Weights of a small audio captioner.
Model: encoder activation gelu_tanh, decoder width 128, decoder layers 6.
Rows from block 5 of the audio encoder, named by matrix and row number. Rows with one number belong to one neuron. Each number is 200 + 30 x the weight over its row's rms, rounded and kept within 0 to 999. All counts start at 0. After the name is the row's rms in percent of the matrix's.
# fc1: MLP up (encoder.blocks.5.mlp.fc1.weight, 768x384), inputs 0-95
# fc2: MLP down (encoder.blocks.5.mlp.fc2.weight, 384x768, transposed), outputs 0-95
fc1.307,092,175,241,213,205,198,206,219,172,181,173,204,244,185,218,195,190,188,211,194,213,200,177,190,228,180,176,170,216,206,210,229,196,240,222,245,248,181,237,186,235,158,190,198,163,175,116,191,219,218,165,238,160,173,223,180,136,239,240,224,180,169,160,152,171,233,269,179,166,151,216,194,194,164,226,205,222,190,192,182,243,235,192,132,189,214,224,240,184,234,219,231,206,200,256,211,230
fc2.307,100,180,214,198,227,214,164,185,168,290,213,199,190,206,168,181,189,172,173,214,213,174,181,237,188,238,219,227,229,189,162,221,222,227,231,191,242,232,232,168,254,224,196,128,200,187,202,152,188,165,170,183,176,193,172,176,156,244,194,173,176,174,222,187,212,198,201,154,188,217,243,176,213,172,271,165,202,224,209,200,227,185,247,191,236,211,223,186,252,179,212,263,178,185,230,201,226
fc1.308,101,172,239,276,207,226,240,221,229,156,167,236,206,187,199,268,191,225,144,182,168,169,185,206,221,191,174,209,229,200,219,205,104,212,219,164,246,147,191,247,208,206,176,215,195,222,175,233,135,215,229,263,191,189,172,222,172,252,192,201,206,127,173,188,218,208,212,188,173,201,187,199,164,217,227,233,137,161,195,206,224,207,233,135,181,203,196,243,194,152,176,233,177,185,218,255,183
fc2.308,104,183,162,221,218,234,216,210,244,147,196,215,215,188,202,218,239,199,175,234,131,213,209,198,231,208,254,209,200,206,250,152,193,188,190,208,227,182,209,240,169,186,220,196,208,179,193,195,139,210,207,180,174,116,194,159,150,154,147,228,209,212,182,230,228,242,227,213,174,238,192,144,210,151,192,183,199,184,177,207,174,192,235,138,250,211,227,263,171,184,177,245,205,162,192,211,214
fc1.309,112,187,232,171,183,212,128,256,207,180,158,261,244,254,248,241,161,198,261,168,254,172,222,196,200,217,154,166,195,299,176,181,228,169,165,205,222,178,174,234,210,150,174,201,181,181,238,182,212,201,151,205,210,199,201,187,167,240,170,155,185,199,221,262,139,207,195,163,179,197,184,193,148,197,193,219,214,192,160,195,172,189,183,133,180,243,241,221,130,185,247,247,236,152,188,238,188
fc2.309,120,185,217,179,145,180,251,184,182,223,170,186,249,173,194,229,179,204,183,174,246,204,203,178,212,108,182,237,190,245,221,178,165,206,187,225,210,182,215,184,171,217,156,183,164,170,181,154,190,190,260,218,223,183,202,156,178,191,152,180,199,184,244,273,219,191,197,201,195,199,207,197,212,204,270,248,176,188,268,246,181,208,189,209,167,178,158,265,202,183,182,215,226,222,211,224,176
fc1.310,104,207,229,187,193,204,241,167,176,187,207,176,220,184,212,228,237,227,159,249,212,150,214,206,199,248,263,182,204,229,185,206,215,224,182,245,193,220,205,205,231,205,240,221,277,199,263,199,199,230,250,210,215,191,225,160,288,214,209,192,170,220,176,234,185,232,168,189,197,218,180,177,203,206,220,263,195,239,209,185,193,240,219,253,197,163,169,174,142,172,148,226,181,189,211,137,200
fc2.310,100,265,227,178,203,207,142,247,184,246,194,173,247,216,188,233,259,198,229,206,223,186,161,251,204,246,199,175,139,205,231,225,211,218,189,146,192,196,183,210,161,176,181,225,201,210,248,229,163,194,167,203,184,258,294,148,197,225,244,208,199,178,138,187,222,167,184,230,176,218,237,224,109,251,181,217,170,245,201,210,155,208,176,219,210,163,188,186,224,227,174,252,237,226,221,202,243
fc1.311,100,235,275,198,224,264,147,222,218,160,201,220,200,212,187,223,226,239,208,185,174,219,158,186,203,195,253,196,160,198,207,229,152,200,173,240,166,217,180,211,227,191,221,182,180,223,241,192,220,204,211,186,183,182,217,254,255,206,228,164,190,208,156,214,197,180,235,177,252,208,227,236,167,228,170,241,207,196,238,193,196,229,212,202,138,196,117,212,201,199,222,148,227,219,229,224,159
fc2.311,115,178,211,152,205,196,211,194,191,257,194,236,194,247,240,226,260,201,205,203,140,172,193,210,205,245,164,278,194,192,176,189,248,183,192,211,207,212,181,232,182,155,195,209,221,280,135,193,218,204,226,196,188,146,240,184,183,193,185,201,232,205,174,216,225,245,219,161,214,161,207,210,147,218,242,172,198,200,219,220,234,237,227,233,180,181,182,220,170,220,244,222,229,215,193,231,198
fc1.312,099,158,260,206,201,184,251,177,206,168,177,189,218,180,223,190,187,182,199,208,197,222,242,205,176,207,239,160,233,154,217,217,191,207,224,156,239,220,246,173,182,167,212,211,260,194,200,204,194,215,224,257,236,186,217,231,239,209,179,218,208,154,169,235,259,176,174,170,191,249,204,208,204,239,242,211,226,232,156,209,201,217,198,241,139,162,166,140,171,250,197,201,237,187,224,187,173
fc2.312,095,239,240,229,238,193,207,151,238,218,166,177,207,167,188,207,172,177,224,143,222,180,150,185,132,185,142,184,191,200,194,172,184,236,228,205,177,226,224,201,206,204,255,145,210,239,250,230,179,244,177,200,189,174,190,231,197,201,200,204,207,225,221,189,178,177,197,193,210,185,210,225,165,178,203,217,179,198,187,192,261,197,138,249,224,225,152,231,178,203,182,220,251,204,190,191,209
fc1.313,104,204,156,148,201,232,149,172,204,188,204,169,183,218,224,192,208,178,257,199,255,195,186,223,245,201,220,164,253,181,202,262,210,227,186,196,186,216,210,194,195,146,219,194,218,191,180,197,193,241,193,208,257,187,264,185,172,186,198,168,185,175,180,220,195,213,194,195,234,211,190,217,188,214,203,220,202,182,217,220,215,251,236,188,196,182,205,191,163,211,236,210,216,130,184,169,212
fc2.313,096,223,258,204,150,211,178,215,186,258,238,231,190,221,186,212,189,243,192,173,201,156,154,231,150,198,174,130,180,190,194,203,228,189,214,171,242,217,150,187,247,192,209,180,228,228,212,158,216,176,185,171,236,199,212,203,182,199,224,229,226,211,210,209,188,188,205,241,200,204,154,227,171,228,201,232,192,168,237,148,187,201,201,199,234,160,243,172,274,258,211,149,172,188,219,200,192
fc1.314,090,165,198,177,208,234,159,266,200,182,154,163,212,227,175,281,240,203,227,204,191,201,185,219,223,175,247,259,248,219,150,217,143,217,174,178,227,205,186,179,231,199,184,183,195,238,184,183,210,267,210,187,177,189,234,200,176,159,157,221,200,160,193,238,212,210,190,184,281,205,209,164,206,198,202,205,196,244,192,179,194,259,166,213,190,248,185,159,221,189,215,141,180,216,206,191,255
fc2.314,091,243,150,177,173,187,207,211,182,180,217,185,208,175,210,164,176,252,182,161,189,199,191,242,213,185,196,176,229,236,190,231,216,219,145,212,165,215,216,151,219,172,160,197,232,231,227,241,241,165,221,169,220,184,204,181,143,178,228,195,203,235,181,186,198,199,243,211,205,219,231,187,254,244,223,164,161,206,211,249,173,172,186,208,213,236,223,236,209,150,193,226,228,152,197,179,242
fc1.315,107,193,163,204,177,194,208,210,235,188,205,155,197,205,192,178,240,204,197,109,188,211,174,199,175,143,132,221,203,236,189,196,165,212,211,232,155,211,203,159,222,163,169,213,214,171,247,199,174,226,211,250,189,151,216,232,175,177,202,226,269,158,205,186,177,152,171,212,233,241,211,159,215,188,177,215,243,209,267,189,240,266,174,244,178,185,212,166,190,188,193,176,207,248,216,218,159
fc2.315,108,235,211,226,224,192,192,210,217,232,200,185,156,195,179,180,173,209,236,198,177,201,137,182,212,217,201,190,219,190,222,172,213,174,253,214,204,208,261,197,245,195,225,205,172,254,192,178,229,246,156,209,197,158,189,224,211,239,217,165,221,250,243,230,179,226,196,173,224,199,230,162,194,209,163,210,188,177,205,207,225,182,187,209,207,218,147,186,174,188,185,205,146,162,202,133,182
fc1.316,100,176,161,261,192,170,181,231,181,188,208,207,227,189,160,215,220,200,195,217,212,150,178,189,193,200,215,239,196,159,201,186,162,188,196,152,135,209,171,212,188,263,188,156,208,166,227,227,254,173,217,213,253,179,158,187,227,201,256,245,234,217,190,173,144,233,195,182,261,219,153,213,193,212,195,223,174,212,181,237,232,203,187,199,216,201,223,128,242,225,160,179,141,134,182,265,190
fc2.316,104,170,184,223,220,169,155,216,202,278,186,217,190,221,186,156,191,172,269,212,200,227,139,194,196,243,182,183,197,178,207,238,203,185,164,163,182,242,197,170,218,229,203,191,199,173,205,182,226,203,158,249,173,228,191,172,169,226,201,171,186,202,243,196,188,255,189,212,216,154,216,194,180,168,177,182,183,185,151,262,230,148,204,233,228,196,201,157,254,226,208,261,151,209,216,234,192
fc1.317,102,223,244,159,225,171,203,255,155,182,223,220,202,271,256,221,200,241,148,208,229,213,192,241,239,228,199,234,209,171,204,166,212,220,135,207,185,181,197,157,144,144,197,185,195,226,219,221,169,203,210,208,171,165,198,217,168,239,232,214,239,160,135,167,222,219,247,199,186,192,200,194,215,190,131,213,222,153,167,249,147,230,171,154,203,240,223,210,229,201,198,152,192,217,230,198,190
fc2.317,109,207,182,207,182,214,208,215,186,216,196,225,179,165,253,176,216,224,194,205,196,168,175,224,205,178,205,220,169,213,212,229,207,232,209,218,170,208,210,206,220,233,192,247,190,190,220,223,143,160,170,183,184,98,196,238,185,206,202,193,173,228,197,185,214,174,204,231,144,185,166,222,198,232,210,228,202,226,181,220,128,182,196,212,184,188,134,256,217,192,207,205,258,196,186,209,199
fc1.318,102,165,253,241,221,274,197,200,160,199,193,148,210,245,186,218,196,218,238,190,231,202,185,245,128,200,217,253,138,231,176,225,147,192,149,191,205,171,221,192,207,219,226,233,201,225,224,272,222,154,130,192,215,168,189,205,152,217,242,224,221,179,194,199,147,219,162,194,184,161,164,204,181,190,217,198,218,258,241,192,250,175,182,221,223,201,181,198,154,172,189,210,195,203,209,253,160
fc2.318,111,160,230,218,190,226,161,206,216,221,180,172,175,234,236,162,185,211,243,206,226,216,167,195,171,216,191,206,139,195,198,215,146,187,198,197,218,204,188,185,212,213,200,207,222,238,203,215,184,177,135,211,180,125,153,184,162,164,237,186,165,164,158,134,204,230,203,227,190,239,203,195,217,218,211,193,247,208,226,227,216,152,195,187,212,194,152,312,183,143,227,207,246,257,184,237,142
fc1.319,107,185,239,211,210,219,138,249,174,185,213,174,198,179,184,189,197,193,210,209,222,143,207,230,208,167,212,191,148,251,207,205,157,205,210,201,160,197,148,196,230,223,228,209,223,198,171,218,197,180,184,208,211,197,207,245,161,165,208,206,202,181,211,190,139,231,232,200,213,188,122,169,178,190,252,182,184,238,169,268,175,172,162,171,183,206,147,150,146,179,180,174,174,184,221,200,224
fc2.319,106,208,182,190,213,217,157,231,202,157,207,188,238,168,196,156,225,153,232,207,224,236,235,190,240,224,208,168,202,173,190,207,218,191,215,169,181,231,194,190,227,228,211,168,216,171,206,202,157,195,211,190,220,234,192,192,217,159,153,167,197,160,252,163,145,219,243,214,250,214,220,201,177,173,171,188,190,221,197,235,193,207,143,162,171,180,263,133,257,243,191,167,187,157,227,187,210
fc1.320,113,224,210,236,245,176,201,199,184,194,235,219,231,179,188,240,195,249,180,194,212,157,178,169,232,198,181,225,193,224,197,204,256,205,212,188,179,169,198,221,182,223,161,237,221,187,196,224,266,212,155,215,181,198,246,216,223,279,185,200,250,208,162,185,167,198,235,211,178,243,129,229,180,214,229,184,211,259,181,243,121,240,192,178,188,215,169,194,180,196,208,188,151,211,194,233,164
fc2.320,120,178,203,222,211,197,171,258,201,165,182,195,180,143,191,204,184,193,201,203,168,193,213,222,198,157,170,182,188,158,230,159,274,216,238,190,268,227,196,168,206,220,171,226,206,187,199,180,140,233,193,217,207,252,131,234,236,166,244,221,222,139,198,225,188,237,233,249,188,269,218,244,197,229,137,206,141,213,181,199,189,196,194,185,168,161,240,169,242,213,186,203,170,188,207,186,204
fc1.321,097,164,193,227,174,215,250,190,237,179,206,203,248,220,208,195,259,264,204,208,174,171,155,176,234,212,198,201,299,190,172,181,173,144,187,183,206,140,204,180,236,185,170,197,164,238,196,210,208,198,202,174,209,151,227,183,211,187,185,150,158,121,170,206,184,183,216,173,254,236,159,180,207,232,172,223,199,256,293,195,194,232,216,204,157,169,233,189,218,193,212,146,147,200,175,220,190
fc2.321,099,194,200,232,204,220,197,188,210,246,181,130,189,217,208,152,195,203,169,222,187,215,222,186,230,166,192,225,224,155,224,160,209,216,170,256,238,208,237,220,164,198,191,182,213,139,189,137,218,206,225,204,210,145,181,178,164,186,183,233,163,164,190,193,207,209,187,251,217,210,234,155,192,205,156,208,232,231,164,176,184,185,208,220,169,231,276,213,227,182,200,219,151,169,170,181,198
fc1.322,113,230,243,196,194,212,167,203,187,192,241,255,238,215,210,183,273,237,240,235,217,185,221,148,236,221,189,210,172,266,208,236,158,218,183,207,153,200,267,174,185,222,169,230,197,208,211,216,176,163,199,243,131,197,186,194,190,200,188,180,188,155,252,215,192,177,206,238,188,147,135,225,248,198,224,229,199,250,207,204,203,182,200,227,219,178,196,219,221,167,165,231,153,199,190,194,160
fc2.322,111,164,200,214,196,230,243,148,179,202,193,163,209,207,204,195,194,170,222,207,192,178,179,191,237,159,177,214,201,216,173,153,175,260,208,233,228,191,212,179,281,249,196,162,174,251,199,172,185,213,219,155,190,130,230,199,203,219,191,190,192,199,214,199,182,252,261,191,201,246,192,183,196,160,231,171,204,263,210,191,141,213,188,240,180,234,218,239,208,183,172,281,210,221,187,175,242
fc1.323,087,235,182,191,244,236,238,173,153,209,212,169,242,206,160,164,150,201,150,214,209,238,161,205,215,167,234,191,228,235,208,230,176,196,203,187,216,228,182,155,247,207,180,195,256,239,189,227,199,221,213,213,211,152,189,172,218,201,141,148,226,188,186,176,184,181,161,173,193,164,216,236,210,198,175,195,218,222,205,274,221,196,220,214,206,209,182,223,224,169,181,230,214,171,204,149,175
fc2.323,066,168,174,193,172,188,201,139,201,290,194,245,154,166,205,167,167,233,188,163,192,160,212,237,224,184,158,246,262,159,178,176,205,201,215,132,196,197,191,176,184,211,169,224,254,245,136,214,227,172,191,193,156,153,159,201,109,212,252,178,252,227,210,216,179,209,224,176,189,187,215,150,253,228,212,178,183,177,230,199,140,166,178,233,176,230,215,214,193,185,198,218,265,231,214,222,179
fc1.324,093,209,205,186,190,251,210,220,217,177,229,166,219,152,248,215,205,195,200,234,227,164,203,212,189,201,190,166,252,204,184,260,144,185,201,180,227,213,212,195,162,177,183,168,182,199,198,226,224,199,210,202,236,184,232,175,184,186,184,229,173,123,159,216,205,195,198,195,193,140,225,174,155,225,251,261,192,192,237,166,255,204,236,191,195,142,170,206,181,200,176,183,224,203,181,197,209
fc2.324,077,213,228,147,168,210,224,280,214,179,238,214,165,197,176,195,238,196,179,197,189,178,195,208,189,202,169,178,204,216,230,175,223,217,284,230,190,222,206,192,166,238,109,181,180,209,228,190,176,169,168,213,228,162,212,211,215,172,258,208,219,216,165,166,230,214,238,235,186,206,200,200,181,216,176,127,218,170,211,194,218,191,198,170,151,216,208,200,243,196,225,157,183,212,141,193,230
fc1.325,084,201,114,166,196,190,155,150,176,173,212,169,185,213,226,193,174,192,162,225,231,217,141,209,174,207,243,206,182,217,237,314,166,202,170,200,226,238,151,166,232,159,203,208,172,246,161,225,162,201,242,178,203,189,240,164,189,202,214,171,195,189,193,221,203,251,273,197,242,192,186,190,222,191,195,214,222,228,274,181,203,200,255,196,220,176,198,155,204,151,203,214,241,186,180,195,211
fc2.325,087,148,196,182,159,258,198,177,190,182,224,170,174,211,238,208,208,242,172,209,170,184,175,229,193,188,175,278,186,191,244,198,226,196,208,155,164,165,183,199,161,194,225,234,192,221,161,156,145,190,189,205,223,254,162,165,202,195,218,234,236,195,180,254,220,244,246,235,232,170,233,218,229,225,219,227,151,219,280,167,159,189,212,225,192,159,209,175,228,117,203,145,197,212,212,194,188
fc1.326,103,246,227,235,189,172,233,202,172,202,213,229,280,209,214,214,130,190,158,217,200,255,207,175,194,219,228,207,188,303,236,213,131,170,158,203,198,188,166,168,197,213,232,198,163,198,171,196,198,217,186,224,194,194,226,182,194,213,162,176,198,216,159,144,223,158,223,189,219,207,149,176,175,191,201,191,272,217,155,279,208,218,186,187,210,296,169,249,206,202,140,238,192,231,258,173,194
fc2.326,106,177,184,210,176,240,176,219,181,287,187,219,243,197,239,251,189,201,130,219,156,160,237,212,224,177,225,228,179,195,213,148,244,233,192,163,229,209,181,223,143,235,217,226,189,140,145,193,148,212,152,253,171,231,195,206,201,245,196,250,283,125,120,207,264,204,221,210,176,187,266,221,189,161,217,184,183,182,214,174,152,183,168,200,186,172,178,216,191,260,245,141,201,232,202,192,188
fc1.327,103,210,201,222,202,197,210,220,218,177,192,249,222,227,159,219,211,227,215,188,228,191,195,216,211,218,177,161,226,228,173,240,156,211,157,189,191,175,184,182,183,235,245,231,233,216,198,221,166,233,150,178,219,201,260,165,198,213,234,240,211,133,203,229,216,200,173,197,219,226,150,212,200,226,177,206,201,184,209,178,239,210,207,217,214,247,161,223,185,232,186,195,181,181,200,217,191
fc2.327,077,214,202,179,188,211,237,203,215,206,186,201,163,201,200,191,170,164,188,219,190,211,210,203,231,211,201,110,191,242,256,197,120,222,175,221,202,184,180,188,170,222,190,169,142,219,237,219,173,175,214,216,267,224,239,169,222,191,238,222,153,238,157,224,167,204,205,181,180,141,238,217,204,139,211,186,184,173,198,217,208,263,181,205,197,202,226,201,208,242,168,224,226,201,236,204,171
fc1.328,098,219,184,203,236,149,176,239,168,187,238,193,223,197,206,184,193,193,190,234,207,207,230,175,191,177,174,213,207,146,221,192,188,256,223,228,185,217,180,199,210,168,172,218,182,205,178,239,200,245,158,170,230,163,210,200,200,211,208,130,161,201,202,202,212,185,207,195,231,191,238,262,232,147,198,217,214,235,244,238,151,274,215,203,188,227,194,197,188,215,198,160,150,171,189,215,248
fc2.328,090,284,143,209,227,220,178,222,202,249,172,198,200,175,197,222,161,158,235,249,207,192,189,233,199,196,199,208,243,243,212,222,194,217,225,210,216,182,182,214,189,171,182,193,133,151,150,211,171,186,202,142,217,134,216,181,191,214,122,176,186,227,211,216,213,215,255,221,227,224,121,174,198,169,195,196,177,169,146,188,131,225,231,215,205,199,293,208,190,178,146,195,216,200,232,232,221
fc1.329,096,215,213,205,264,241,243,215,197,190,183,203,239,227,218,218,220,172,202,177,273,161,183,177,219,226,183,284,188,195,205,207,192,192,199,206,226,179,164,179,205,198,172,214,195,216,201,219,209,229,224,203,205,174,244,154,230,224,159,106,172,191,199,245,197,178,153,156,196,155,200,170,175,170,181,269,177,233,201,211,203,252,134,241,166,224,244,206,195,187,219,213,226,237,190,206,190
fc2.329,101,214,181,174,196,172,171,221,192,298,178,221,241,214,158,300,210,179,196,197,204,198,168,195,191,226,179,155,209,250,135,201,179,266,179,191,165,157,231,150,229,159,158,205,206,223,219,212,234,185,238,189,241,272,170,225,213,167,238,185,227,192,188,205,209,192,190,231,250,177,221,200,170,178,244,183,194,203,222,186,178,261,176,164,230,156,169,192,207,232,210,192,225,157,191,202,261
fc1.330,096,183,144,185,179,182,222,224,215,176,203,206,208,245,218,210,244,230,202,252,254,230,195,216,182,183,201,162,169,209,200,201,159,138,163,233,198,193,177,186,175,203,217,215,163,178,143,239,200,163,172,262,274,159,183,215,203,229,203,184,200,155,192,123,176,186,227,169,215,149,139,222,260,184,214,228,214,161,229,191,256,217,219,214,201,204,171,204,230,228,184,138,180,217,250,235,169
fc2.330,101,149,231,162,219,236,223,195,196,290,194,177,222,219,216,158,200,198,236,256,239,205,173,187,182,237,189,206,207,205,198,212,234,210,214,219,217,168,185,194,209,167,187,231,121,230,258,175,265,160,176,221,240,236,258,208,195,189,161,183,165,235,196,216,187,170,224,188,197,193,211,177,170,176,279,201,207,198,181,231,238,201,221,248,226,170,253,198,210,191,222,221,202,232,195,182,210
fc1.331,112,264,221,247,258,149,157,221,209,175,171,295,210,193,153,201,242,203,180,200,225,218,259,147,230,210,246,244,221,207,200,205,185,224,168,157,196,216,224,248,235,199,231,218,251,188,175,193,208,198,124,125,164,181,168,170,236,188,259,188,222,221,252,211,200,221,192,199,176,199,156,218,194,226,218,218,207,180,194,254,228,180,154,172,257,189,146,218,179,195,191,210,218,210,204,198,206
fc2.331,115,190,176,209,239,195,169,207,211,223,152,177,176,293,169,180,287,184,237,216,151,204,169,141,220,280,191,260,246,171,217,184,191,201,255,212,239,234,205,222,188,182,212,175,174,214,186,201,177,219,209,171,232,153,226,207,230,184,241,187,201,160,200,183,183,226,243,200,226,269,204,210,246,188,220,206,182,194,169,204,257,215,174,265,191,197,222,220,215,207,193,160,141,194,195,200,145
fc1.332,107,222,261,130,255,168,260,206,223,181,161,214,204,233,169,203,228,176,231,173,231,196,222,191,184,203,181,153,192,174,164,271,199,172,233,206,170,182,286,145,174,237,166,157,219,201,215,198,230,188,201,254,220,171,228,188,202,230,238,132,177,153,196,189,178,154,256,209,175,138,188,184,233,205,201,227,193,192,216,150,237,215,237,237,172,176,161,198,244,173,210,196,217,198,286,178,211
fc2.332,110,197,221,194,233,180,117,177,220,250,191,217,247,188,271,197,187,209,213,252,196,165,266,203,209,161,209,168,236,200,186,188,217,223,202,170,200,177,213,208,226,204,241,197,195,194,136,143,237,251,205,230,169,165,247,215,224,210,193,184,190,157,176,181,160,238,222,184,199,169,258,202,190,203,170,159,169,196,178,204,214,182,172,200,204,188,260,175,224,246,176,253,210,189,248,154,163
fc1.333,092,226,212,222,223,236,192,187,200,191,170,169,218,222,211,234,208,218,156,210,218,200,216,186,186,197,190,245,148,232,137,253,208,199,185,215,134,177,199,100,132,250,168,161,217,196,225,242,198,209,182,208,224,146,206,195,181,242,276,204,208,163,204,220,204,225,171,190,176,196,165,170,217,192,210,178,236,253,199,214,200,197,218,241,182,222,224,200,206,205,179,234,141,192,220,223,163
fc2.333,065,163,211,204,211,214,215,182,191,264,266,217,194,222,182,262,161,183,245,217,187,199,221,176,185,222,163,165,196,173,200,181,205,207,162,201,187,190,228,202,221,186,187,175,211,201,180,221,217,192,140,235,199,212,227,214,214,218,155,187,204,188,211,161,213,223,235,192,173,204,218,210,226,140,209,147,235,206,200,186,151,145,240,235,228,131,261,209,196,186,220,189,220,186,203,208,222
fc1.334,103,166,221,152,204,192,197,235,185,206,251,239,239,206,220,198,158,262,131,255,213,163,233,202,207,210,236,209,185,233,185,201,205,156,175,231,217,211,190,176,255,169,180,200,274,206,159,205,174,188,211,204,227,201,161,157,210,186,248,143,213,185,174,196,180,222,176,202,184,173,203,183,157,185,173,211,209,199,201,185,186,184,220,157,173,179,214,243,205,180,156,195,168,206,164,256,180
fc2.334,099,226,196,237,214,234,152,215,208,310,156,148,204,228,247,238,169,211,173,181,171,194,225,210,240,163,180,214,224,163,206,192,241,201,203,169,201,156,208,224,206,188,213,194,186,256,174,143,178,215,156,194,147,265,175,177,223,191,184,176,201,251,209,217,218,207,149,223,215,200,216,199,261,187,216,243,149,233,182,193,181,178,136,248,210,263,210,180,221,204,183,228,198,168,202,187,205
fc1.335,096,264,219,189,192,195,204,206,212,175,245,175,216,173,182,144,217,174,243,167,178,205,186,212,158,236,168,166,161,227,194,259,233,239,216,198,168,223,182,146,228,179,206,165,205,168,205,226,142,212,153,176,181,158,303,158,156,198,222,204,175,168,217,169,175,186,189,191,201,158,192,246,187,241,219,201,222,191,210,191,242,216,177,201,215,178,190,172,212,191,196,201,216,207,240,184,156
fc2.335,094,152,237,174,170,239,189,193,193,261,159,214,207,221,224,211,195,191,187,226,215,194,213,258,153,198,207,202,221,190,212,177,164,174,195,202,165,224,291,140,192,158,226,168,205,234,167,115,245,231,168,208,253,181,201,221,155,179,258,174,237,194,203,242,200,208,233,180,257,213,257,161,192,233,209,154,193,207,219,220,204,212,208,240,257,188,201,196,193,243,232,199,184,233,143,156,205
fc1.336,089,200,226,196,225,198,197,166,262,143,194,195,232,206,210,147,209,240,200,181,165,197,117,209,216,243,212,159,126,213,236,216,220,230,181,244,229,221,224,133,217,169,225,237,220,224,219,210,222,209,192,207,156,206,170,215,183,194,222,216,207,207,222,212,138,237,208,183,211,249,192,172,211,145,181,235,219,224,233,148,244,173,216,228,200,184,224,183,176,216,234,228,201,208,213,197,187
fc2.336,058,163,167,198,204,201,208,131,231,122,222,186,180,215,228,200,159,204,200,235,173,204,180,211,205,239,182,192,207,162,225,201,225,218,243,207,216,227,226,182,201,230,183,195,206,236,213,185,156,183,178,229,188,460,209,229,219,218,209,223,233,170,206,187,192,214,210,189,204,175,199,199,231,205,202,176,201,152,225,166,198,186,223,186,198,170,222,206,204,207,238,194,226,201,226,203,226
fc1.337,090,206,197,216,194,212,175,210,120,203,195,176,221,162,214,205,160,193,231,168,194,204,253,160,175,183,163,253,203,194,227,173,246,203,203,250,226,225,173,173,160,207,221,233,189,188,182,171,174,184,205,239,256,153,221,164,238,165,181,196,196,161,206,196,224,208,214,228,195,238,201,264,226,189,173,222,166,231,231,258,190,246,191,244,133,261,181,184,160,173,169,227,155,181,191,217,214
fc2.337,094,226,222,198,201,185,184,182,223,316,226,246,163,199,202,156,186,219,179,234,186,180,179,220,182,213,209,150,252,165,191,184,226,204,174,233,181,175,188,171,179,163,184,235,215,196,194,197,215,188,213,179,237,98,194,175,200,186,181,246,185,284,232,160,180,163,242,272,166,220,169,182,216,199,189,192,188,195,196,265,136,171,170,191,233,189,165,236,185,217,185,183,229,203,149,253,217
fc1.338,103,177,236,153,226,200,252,179,217,166,247,179,199,155,250,184,232,190,203,219,254,205,176,254,223,278,253,249,189,218,257,239,192,212,145,171,246,206,191,157,216,194,178,230,215,280,250,271,186,203,231,188,183,194,174,190,184,229,195,209,180,161,245,248,177,227,239,170,165,257,167,192,231,223,166,188,179,264,216,228,154,167,174,177,218,200,203,195,148,213,211,202,155,189,202,138,204
fc2.338,094,180,194,177,167,244,198,188,159,157,249,218,162,245,214,238,160,178,193,221,158,200,250,211,204,260,146,222,152,208,194,175,207,175,232,146,207,177,207,217,220,178,170,210,238,220,185,169,156,188,169,205,208,223,207,178,219,229,184,217,261,185,215,215,199,233,220,185,171,156,198,250,208,228,239,239,183,204,263,169,231,216,236,234,154,187,180,192,209,170,258,152,220,209,219,213,156
fc1.339,085,201,233,200,228,211,215,231,193,177,211,199,202,207,149,191,242,187,194,165,184,153,178,195,202,256,239,190,181,192,151,205,204,185,181,192,184,209,218,167,138,217,206,182,200,193,189,181,234,176,205,232,227,191,226,220,186,219,213,213,205,209,198,187,193,179,201,190,226,116,145,191,172,201,213,242,241,208,215,168,226,241,267,225,163,190,213,163,173,197,227,184,181,196,181,227,169
fc2.339,063,166,131,166,210,189,164,182,173,123,255,213,155,211,208,220,210,192,204,244,175,202,229,245,167,178,206,203,200,217,252,216,201,210,213,266,209,236,211,205,230,173,173,176,184,199,194,209,179,205,186,213,234,382,192,242,203,196,184,230,209,184,191,179,195,166,250,188,190,217,191,190,193,178,190,144,213,144,230,202,159,207,201,139,210,204,195,190,194,211,179,162,206,195,158,187,208
fc1.340,095,184,168,221,181,177,238,166,195,191,224,218,255,192,230,225,205,217,217,196,188,195,195,189,198,183,255,191,210,178,133,169,188,171,183,205,224,157,192,192,236,199,187,177,225,214,204,198,218,237,189,234,236,180,231,219,188,167,198,166,147,183,196,234,214,239,239,155,272,212,135,251,209,222,207,214,208,274,229,154,158,220,272,193,223,234,219,150,218,174,282,207,209,142,211,184,191
fc2.340,095,198,206,175,148,219,172,215,194,293,235,191,168,208,231,181,249,227,210,185,197,211,217,157,203,184,169,218,193,228,238,231,187,207,208,162,163,173,218,178,191,189,185,234,172,208,201,146,184,258,142,253,237,123,235,228,203,171,165,185,201,152,207,198,203,148,187,212,235,183,219,205,212,261,184,209,212,202,137,190,197,202,204,175,208,236,230,161,217,173,218,158,210,181,215,239,237
fc1.341,108,163,224,218,143,216,162,190,212,182,201,229,182,246,217,195,242,232,211,181,199,194,232,202,162,144,284,230,192,178,217,217,231,156,167,203,194,156,189,206,156,211,185,207,164,176,146,219,163,152,205,229,265,164,207,269,187,156,278,213,218,199,237,184,188,213,195,202,193,205,202,194,214,204,172,293,189,223,147,231,226,176,167,229,154,192,180,177,176,277,233,171,169,209,183,227,215
fc2.341,117,205,211,193,212,217,207,213,252,207,167,160,187,154,249,169,184,184,176,237,258,178,204,208,165,202,218,190,200,211,239,242,156,209,156,180,211,241,204,221,215,215,196,196,211,185,167,195,240,213,241,188,231,158,189,249,217,222,209,246,235,259,200,243,183,204,201,209,247,208,243,133,174,158,186,226,196,168,175,252,225,205,131,108,190,157,144,168,187,247,189,202,174,222,231,202,244
fc1.342,106,170,264,198,194,158,187,215,159,198,252,225,206,202,153,236,161,200,148,260,301,169,218,253,219,200,179,180,144,210,198,228,240,208,207,217,160,249,162,182,228,203,188,129,237,214,167,241,224,224,202,181,228,190,210,216,199,247,256,213,168,183,237,195,235,166,181,188,217,201,244,251,161,247,245,190,182,188,200,234,183,183,201,173,170,200,131,205,159,218,242,180,179,200,194,272,164
fc2.342,101,269,182,188,162,182,193,199,174,245,171,216,149,234,253,184,172,235,220,178,207,219,208,210,210,178,234,255,233,223,195,210,253,204,186,191,199,156,169,232,174,217,167,200,224,215,191,177,202,178,215,174,197,156,181,189,207,186,156,189,175,215,201,214,235,192,177,249,224,202,270,240,208,206,171,174,208,238,188,222,219,203,188,279,157,177,223,162,248,208,177,237,209,219,140,199,225